A small image captioner, trained from scratch.
Model: 6.51M parameters, 48-pixel images, encoder layers 12, encoder width 256, decoder layers 6, decoder norm rmsnorm, decoder activation relu.
Training: muon at rate 0.0034, batches of 256.
Data: trained on made-up road signs on poles, 122500 training examples.
Rows from block 3 of the image encoder of a small image captioner, named by matrix and row number. Rows with one number belong to one neuron. Each number is 128 + 24 x the weight over its row's rms, rounded and kept within 0 to 255. All counts start at 0.
After each neuron's rows are labels from the 100 images, of 14848, where the neuron reaches its largest size: "strongest on" is what is common among them. Only what is clearly more common there than usual is listed. The data: made-up road signs on poles.
# u: gMLP up (value half) (encoder.blocks.3.mixer.u.weight, 384x256), inputs 86-171
# v: gMLP up (gate half) (encoder.blocks.3.mixer.v.weight, 384x256), inputs 86-171
# out: gMLP down (encoder.blocks.3.mixer.out.weight, 256x384, transposed), outputs 86-171

u.294 [151 115 136 132  92 138 155 116  80 139 111 176 163 121 116 169 140 115 110 118 125 117 154 135 112 103 125 111 115 148 114 104 131 167 142 119 141 172 122 118 111 130 137 167 127 102 112 134 104 144  90 119 117 141 144 128 188 149 109 150 200 173 135 112 113 150 157 128 137 106 154 143 149 134 129 111 136 166 130 142 142 110 157  93 108 118]
v.294 [159  88 151 112 122 136 119 189 114 103  69 145 126 142 111 131 122 163 117 123 119 129 120 123 158  99 137 109 100  95 104 121 162 125 108 126 119 125 118 129 114 102 117 144 141 116 149  91  82 114 139 137 121 138 144 142 109 117 120 135 158  92 149 197 116 132 178 108 183 120 114  82 162 138 143 108 133 109 122 133 113 145  91 122 115 150]
out.294 [180 124 117  99  91  72 140 115 108 132 111 115  49 133 133 102 160 150 123 129 108 101 114 129 120 123 186 152 108  94 151 117 132 130 126 130 156 158 135 122 145 151 140 129 147 144  95 108 145 131  93 144 126 165 139 156 151 137 124 135 133 118 110 156 108 118 150 103 173 107 138 139 123 142  62 167 155 148  81 119 105 143 140 134 135 117]
strongest on: arrow left

u.50 [144 171 172  82 125 125 127 150 148 110  96 108 103 108 142 129 109 135 160 127 169 113 186 117 119 125 153 132 108 125 149 146 171 130 135 139 139 115 173 122 128 117 137 126 126 100 153 134 150 139 130 128 119 108 182 112 125 160 116 154 129 144  94  84  91 130 139  86 107 111 145 141 114 122 109 138 134 147 173 133 129 127 131 144 155 125]
v.50 [121 141 157  92 131 124 133 142 143 116 120 166 134 138 116  79 154 133 152 140 155 105 143 154 146 109 154 213 102 129 135 125 134 132 122 141 150 136 160 148 127 139  86 152 113 116 107 104 113 138 106 170 127 147 165  27 125 111 158 163 128 116 154 156 104 102 132 113 144 119 108  92  81  95 145 105 134 122 141 165 121 123 125 161 119 126]
out.50 [161 146 126 144 137 115 152 114 134 174 114 136 144 161 123 108 102 125 148 189 120 155 161 161 135 176 157 123 122 145  94 137  88  88 135 139  86 136 126 173 100 149 122 131 122 149 136 125 175 106  84 131 136 135 127  99  80 158 131 109 164 126 133  98 157 120 165 113 102  98 147 107 150 110 150  68 108 135 130  98 103 136 128 132 144 124]
strongest on: purple face; black face

u.336 [114  69 144 115 100 172 135 115 147 151 155 139 157  89 111 145  94 120 131 122 132 108 143 145  85  88 155 118 103 131 138 132 171 113 127  88 108  89 129 109 101  86 133 157 145  76 138 135 132 126 102 150 143 168 119 126 145 148 122 140 150 128 145 145 104 136 142 121 121 107 131 129 144 139 128 136 125 123  92 130 125 103 133 145 143 152]
v.336 [ 87 121  99 151 149 162 161 151 133 123 120 164 129  92 140 119  86 122 112 144 108 109 117 140 154 173 132  94 120 124 161 129 146 138 132 111 139 111 132 106 125 146 138 131  95 132 145 135 116 163 167 153 131 165 173 137  83 148 112 125 138 126 127 125 145 124 173 129 156 101 135 119 144 160 125 112 130 115 123 134 116 126 126 131 171 149]
out.336 [159 113 112 102 116 146 165 158 144 149 134 124 145 138 146 116 138 143 123 127 106 109 136 105 130 117 174 125  74 145 174 162 130  98 123 152  91 126 107 110 170 114  92 143 102  88 116 129 121 149 133 159 109  80 138  97  66 144 104 125 137 116 122 140 113 137 124 115 129 138  94  98 105 130 141 120  94 120 108 142 158 133  94 131 106 166]
strongest on: orange rim

u.135 [139 106 142 171 109  78 128 148 165 110  98 118 135 137 126 117 154 174 174  84 120 124 146 113 138 151 126 129 128 138  65 152 126 116  85  97 169 151 144 135 139 130 155 120  97 148 160 114 110 132  89  94 138 146 127 112 149 103 131 126 124 133 112  97 126 112  97 141 156 164 134 121 117 105  89 133 122 169 147 118 138 140 121 134 130 126]
v.135 [141 112 110 161 152 117 129 131 139 159 109 140 135 132  73 144 113 159 130 133 135 112 157  78 152 129 134 178 158 120  60  93 127 135 112 120 110 120 108 138 105 146 132  87 104 154 109 147 193 129 135 108 145 187 120 141 128  91 136 148 139 160 137 142 123 120 107 149 116 113 145 107 150 149 155 106 130 148 150  99 112 107 152 119 103  81]
out.135 [143 137 134  99 110 126 131 149 145 179 131 123 126 109 179 122 102 150 157 167  98 111 132 134 117 105 137 143 183  96 135 125 116 105 113 116 129 111 166 120 123 150  94  93 115 145  94 175 156 167 165 124 128  68 126 156 162 124 124  92 140 145 160  46 160 155 109  97 149 116 158 134 179 156 143 116 127  93 131 164 172 123 185  91 112 118]
strongest on: struck through

u.300 [145 131 126 132 134 133 106 129 131 128 143 113 121 135 156 136 125 161 140 152 166  97 108 135 173 126 102 121 135 148 112 125 131 100 128 144 111 129  47 122 141 120 155 134 142 135 165 203 105 112  90 142 159 169 184 136 130 131 155  79 123 108  98 148 114 112 143 147 170 126 154 133 137 134 141 101 146 128 143 162 153 119 135 117 120 132]
v.300 [ 85 124 142 135  93 151 155 147 128 124 136 168 132 107 136  77 130 130 134 127 125 104 142 167 118 115 116 129 124 144 131 129 126 150 143 136  78 128 181 166 143 129 153 154 119 137 147 112  92  97 119  73 167  85 102 162 131 132 150 121 156 167 142 134 145 144  99 118 127  70 183 122 156 146 150 173 132  88  86 163 167 123 142 108 156 148]
out.300 [ 92 131 111 139 134 149 168 108 141 104 102 122 113 114  82 119 124 126 122 114  89 190 168 164 143 169 117 142 153  80 104 139  99 124 145  89 132 156 160  99 130 142 147 101 114 117 144 135 149  87 128 111 155 140  73 150 123 141 107 143 131 116 102 116 123 121  78 161 100 131 163 152 130 150 112 145 113 157 107 109 158 158 119 145 122 150]
strongest on: struck through

u.374 [116 116 148 121 184 115  81 129 106  88 174 115 172 107 167 121 190 136 156 103  88 113 150 166 146 151 156 156 153  91 111 154 145 131 174 109 174  79 108 132  74 151 183 124 121 159 148 117 142 134 168  96 126 122 166 126 139 125 109 110 122 105 114 112 127 148 169  98 115 145 129 126 156  92 116 184 113 144 139 103 130  88 151 131 134 137]
v.374 [166 159 118 163 111 154  99 109 110 108 111 126 108 137 125 169  92 140 137 147 115 108 104 106 165 141 132 145 123 145  83 109 160 121  77 159  93 134  91 166 138 135 115 127 167 117 146 116 157 103 118 106 143 122 120 127 133  90  96 121  97 152 132 157 150  87 161 138 136 175 132 137 158 108 164 140 143 125 126 107  97 104  64 149 146 154]
out.374 [147 134  94 104 142 115 137 132  79 175 141 167 105 134  75 100 145 145 137 150 118 149  97 130 128 139 142 107 133 134 123 105 122 118 155 102 118 129 143 104 130 108 127 137 149 138 119 177 113 160  95  84 154  99 127 105  81 146 120 118 110 175  98 135 105  99 115 136 117 121 165 127  83 151 116 185 143 116 117 156 125 101 122 121 118 147]
strongest on: orange rim; red rim

u.29 [122 112 121  79 175  92 139 134 113 136 134 137  95  93 107  84 102  99 114 127  93 102 114 142  92  70 120 116 172 133 147 177  97 148 108 111  95 120 125 115 159 120 160 144 130  87 121 134 103 132 151 114 130 130 129 119 129 156 155 125 128 105 146 142 109 143 134 144 106 148 157 107 109 143 154 175 163 118  87 139  86 105 136 136  94 138]
v.29 [ 85 138  84 132 165  96 167 123 136 160  85 173 174  90 108 139 114  89 119 130 122 129 135 114 136 111 114  84 169 139 107 130 123 166 118 161 147  83 115 128 165 126 134 135  95 126 141  76 107  92 115 109 109 148 112 150 108 151  82 138 157 114 142 123 111 143 121 156 121 156 130 122 140 143 153 130 139 137 149 135 109 124 117 107 121 102]
out.29 [110 120 130 114 143 142 151  98 149 158 123 116  91 154 110 161 142 140 109  51 143 135 104 107 138 133 133  89 148 124 167 151 104  92 162 147 133  79 132 117 145 137 144 102 130  99 193 185 134 108 113 173 102 126 118 186 127 135  97 108 110 139 149 163  85 147 133 123 129 151 124 134 129 131 146  83 152 187  72 127 109 133 108 136 117 143]
strongest on: orange rim; orange face

u.18 [192 132 164 119 116  99  98 109 171 153 126  93 106 138  89 139 127 150 130 136 124  94 170 156 109 141 108 150 118  87 144 132 110 124 140 136 129 133 126 155  69  97  99 114 152 119 128 132 153  82 146 153  91 168 162  99 120 150 142 124 150 122 131  84 124 137 128 151 139 124 131 128 137 159 102 140 134 109 176 133 145 130 116 161 129 129]
v.18 [171 131 173 151 130 110 115 158 144 124 126 146 101 145 103 152 115 162 149  92  97 198 141 168 147 118 105 141 131 142 129 140 121 152 108 126 109 161 122 127  96  94 113 143 160 129  96  95 115 138 142 149 129 135 135  52 159 179 134 131 127 123 133 123 124 109 167 119 128  91 104  97 117 106 115 141 107 120 108 154 147 168 120 144 128 113]
out.18 [148 116 162 139 112 103 167 135  98 124 113 119 120 117 136 109 134 138  95 159 127 139 152  58  80 143 107 129 118  99 147 140 105 107 133 137 132  96 114 100 149 166 117 132 133 105 118 113 127 143 172 104  94 141 119 134 157 160 121 137 144 144 111 143 192 161 128 127 132 141  87 178 141 146 141 166 113 118 125 152 153 121 125 114 122 153]
strongest on: arrow left

u.194 [126 103 135 153 161 146 114 108 101 135  83 105 109 145 107 112 118 129 153 142 119  99 104 110 126  99 130 160 141 135 165 131 159 162 126 109 143 113 138  85 144 127 159 111 131 154 120 140  85 103 116 161  80 140 133 146 119 146 128  96 137 122 112 126 129 134 100 140 127 108 148 103 103 131 111 102 144 124 117 135 161 149 128 132 104 109]
v.194 [162 135 123 156 119 133 122  94  99 150 130 123  67 119 171 144 153 151 117 132 145 127 160 155 132 131 112 146 160  88 103  90 132 128 120 135 131 133 135 103 124 127  86 149 118 150 163 110 196 143 129 138 138 149 140 106 163 107 168 132 107 130 141 120 115 114 179 175 144  58 136  91 168  95 140 113 108  90 113 110 123 110 112 132 130 155]
out.194 [175 114 182 117 118 140 164 128 159  84 153 106 177  74 101 146  80 168 151 129  94 137 120 140  90  93 123 125 137 108 136 107 154 108 159  92  98 128 128 103 155  96 128  97 151 110 117 109 136 117 159 164 129 157  89  94 122 139  99 138 131 121  87 141 147 110 137 121 134 137 120 115 140 102  90 118 152 115 143 111  84 111 151 162  82 142]
strongest on: struck through; orange face

u.65 [133 136 101 138 157 131 144 131 126 167 138 130 130 154 142 102 163 101 164 139 143 109 142  88 109  91 113 115 132 147 140 142 165 127 144  78 122 102 109 154 119  92 162 132 118 110 135  97 147 116 132 136 133 175 145 127 123 116 117 142 103 147 107 125 110 133 143 127 117 114 130 161  98 138 104 167 159 168 103 111 120 133 161 123 123 135]
v.65 [142 168 102 154  91 120 184 151 149 105 135 132 142 110 145 125 142 132 145 138 138 152 123 136 136 104 104 123 155 105 158 135 180 140  61 108 153 124  90 125 128  86 168 121 126 129 134 141  73  92 115  80 159 114 132 139 137 145 143 115 142 151  97 149 122 158 145  99 104  94 131 176 141 134 110 110 146  92 108 100 129 151 149 129 131 111]
out.65 [165  95 161 118 139 120 140 114 114 140 102 117  85 119 136 113 119 147 117 104 131 128 118 131 141 119 122 145 121 116 125 130 107 154 158 118 110 166  97 121 147 124 132 151 136 100 150 152 143 122 157 145  88 102  94 142 127 157 135 131 108 153 154 130 111 130 128 100 133 129 150 179 131  82  71 105 127 142 117 156  97 156 162 141 144 154]
strongest on: orange rim

u.225 [137 115 140 106 141 185 128 130  93 173 112 120 185 130 171 124 120 130 171 139 116 144 134  82 166 143  98 137  88 122 111 114 122 116 182 111 113 203 129 153 183 115 131 131 143 147 156 112 117 173 106 148 164 123  77 113  82 115 156 113 119 133 124  70 190 122 168 127  82 130 150 126 111  68 142 145 105 142 107 146 162 123 144 138 137  89]
v.225 [144 116 127 139 145 102 158 123 149 127  95 138 132  86 111 169  97 113 153 146 118 146 121 129 114 152 103 185 184 119 100 172  51 126 124 104 169 123 105 131 103  75 141 154 118 119  85 150 166 134 142 104  85 116 158 118  93 172 105 117 140 144 118 156 138 143 125 127 120 145 158 134 155 100 146  75 125 122 153 131 165 131 100 123 153  71]
out.225 [169 136 143 159 107 135 144 123 108 127 176 108 160 106  83 180  82 168 145  95 163 148 166 119 139 126 138 138 101 167 119 143 105 112 126  84 175 142 153 138 110 104 113 151 120 133 125 140 110 114 172 132  94 131 159 113 102 152 117 132  96 146 119 150  87 132 167 109 160 155 160 134 140 110  96  76 100 117 109 156  98 142 118 109 146 115]
strongest on: purple face; blue face